From a checkpoint of a small self-supervised image encoder: activation gelu.
Rows from block 3 of a small self-supervised image encoder, named by matrix and row number. Rows with one number belong to one channel. Each number is 500 + 40 x the weight over its row's rms, rounded and kept within 0 to 999. All counts start at 0. Numbers have three digits each.
After each channel's rows are labels from the 100 images, of 14848, where the channel reaches its highest value: "top examples" is what is common among them. Only what is clearly more common there than usual is listed. The data: patchworks of several textures. In brackets: how many of the 100.
# convs0: expand pointwise conv (model.blocks.3.convs.0.weight, 72x24x1x1), inputs 0-23
# convs1: depthwise 3x3 conv (model.blocks.3.convs.1.weight, 72x1x3x3), a 3x3 kernel
# convs2: project pointwise conv (model.blocks.3.convs.2.weight, 24x72x1x1, transposed), outputs 0-23

convs0.17:520532552533495421484474436582416485482471511466526557487491486472491483
convs1.17:512497489476443589505463531
convs2.17:472557539569485540429538527544447508548513482491516572482494550503556506
top examples: white (83); black (76); plain (42)

convs0.59:525566555480480507463515519457471462527441445484558513488510559589470500
convs1.59:506499494487425591508493495
convs2.59:500446507485494565483527444543478555542550578451515499505529429545488486
top examples: black (100)

convs0.9:386479535533488513491468507477485475516488531597523494430510506474452477
convs1.9:505458495461415450511466497
convs2.9:430488495509532488497538542529472477523432540429434478486451491498586494
top examples: teal (71)

convs0.15:543530468472505489528468486510503536495521447475472462629488472539430484
convs1.15:532493533459424459499445508
convs2.15:544558528508478543442492483585494527504499475506481594552469502469498440
top examples: black (85)

convs0.39:597507506404528478519569475499505519427560508462509504512495477523482517
convs1.39:516459506458421449517461508
convs2.39:497460496494475475522447515536500446498432504500421475395483493526445462
top examples: yellow (91)

convs0.45:515538534442478539461527472520473489469502487493442486545583459573568523
convs1.45:475463473548453570494454495
convs2.45:490467532451466537492486453541481552467474513520454473455442531586569515
top examples: green (100)

convs0.30:486551422487493546437502450504521510518474432508557468555499577527511481
convs1.30:467487476457586465481464478
convs2.30:514485504427474530428512497537445505566545591497522501514538458520466464
top examples: black (100)

convs0.25:484547504496439550492531503514500497460497506527448459548579418572532484
convs1.25:522505517484398495517545523
convs2.25:535406538513440523533533493504488499469506495491456459426455555566522484
top examples: green (100)

convs0.69:522502512488493515504540533491630455570488506542456493501511517489479577
convs1.69:462493440501553531452521447
convs2.69:459497503465521561440480549541427501551528458526448492527477469481478579
top examples: white (97)

convs0.55:501517535607516547464497442497499491575502540564470488433479495498484473
convs1.55:472515485448573449470524467
convs2.55:481518545528478553511566410542478483510512485554450497573522514487433499
top examples: black (95)

convs0.67:510546533556526479443493445498508559564515480535530522523492464587508435
convs1.67:468550485457513455457568486
convs2.67:454492588473462459514508449533482484508478517510485599473446545542474467
top examples: black (71)

convs0.32:510503511534462448539425454453444520562569533496471460453532543482519487
convs1.32:488530550491492482563459431
convs2.32:499496459516535536419515509533490515484502492458508556380557526502477461
top examples: blue (73)

convs0.49:476457536498505487442473427476552497514464578571493531470461558468478530
convs1.49:520486495480425447502437471
convs2.49:517427473521541499567466585561516462527457531436513454487495520507490465
top examples: blue (81)

convs0.26:510499501481439475471418401498483470501491500525499476490575485542578500
convs1.26:500478518459410468513451482
convs2.26:503494501534439517524602472490518490528477496457467471507555395486462510
top examples: green (96)

convs0.3:480446568482468472447487423468536476515450538590474513498502532471498541
convs1.3:487536493466433462496573480
convs2.3:492532565510472512459529415460458530489572471588508498481486475542478524
top examples: blue (90); rays (27)

convs0.57:505469566490466506551546583499564450568488511516438503499493465456512534
convs1.57:479486489461581441479466480
convs2.57:488526501476446581483491553475416464558508506524452544486462535454480541
top examples: white (95)

convs0.10:450494481557504510474546501427499479482526531507429389469484492476457476
convs1.10:496518495527587545506562501
convs2.10:568515486509535487549491445507527464511422482480463523406468501482431480
top examples: white (99)

convs0.0:375541527480444517499556476554490522510512543539477501500558499519468481
convs1.0:462462457458451462481456458
convs2.0:443549500471602481504497492454488445517534516503472493526592493461485547
top examples: patches: two (61)

convs0.18:521493500533537479538508516499547514569505523557479507463508526507555628
convs1.18:529539512544573478500469444
convs2.18:516493555498440468495550488498566475459488483426541538474501482474519401
top examples: white (100)

convs0.46:521464491527464551479470486455452520402446482460487501476475492498508401
convs1.46:502509484480421578508498535
convs2.46:518537524533581551503548526489475538530456496512577470472488485554474578
top examples: black (91); plain (68)

convs0.42:507490431509510634516522506445530526512539479528508447504459488469514535
convs1.42:512460505545437566518456506
convs2.42:533532488484490608446495492496485477539473554470492502510562578453494543
top examples: white (96); black (71); rays (37)

convs0.63:494497440457482542532545570505561553548475504570466482513489510454555541
convs1.63:509510479482430587515474512
convs2.63:482501541560484536468476521465408487545529496527512560480497598541517506
top examples: white (100)

convs0.58:498465525543527448514457483554416489476528477497516581509482426439520506
convs1.58:525490496514457400500464482
convs2.58:532453428464443472516496510430519526505486482509476421430526440492463480
top examples: black (80); plain (41)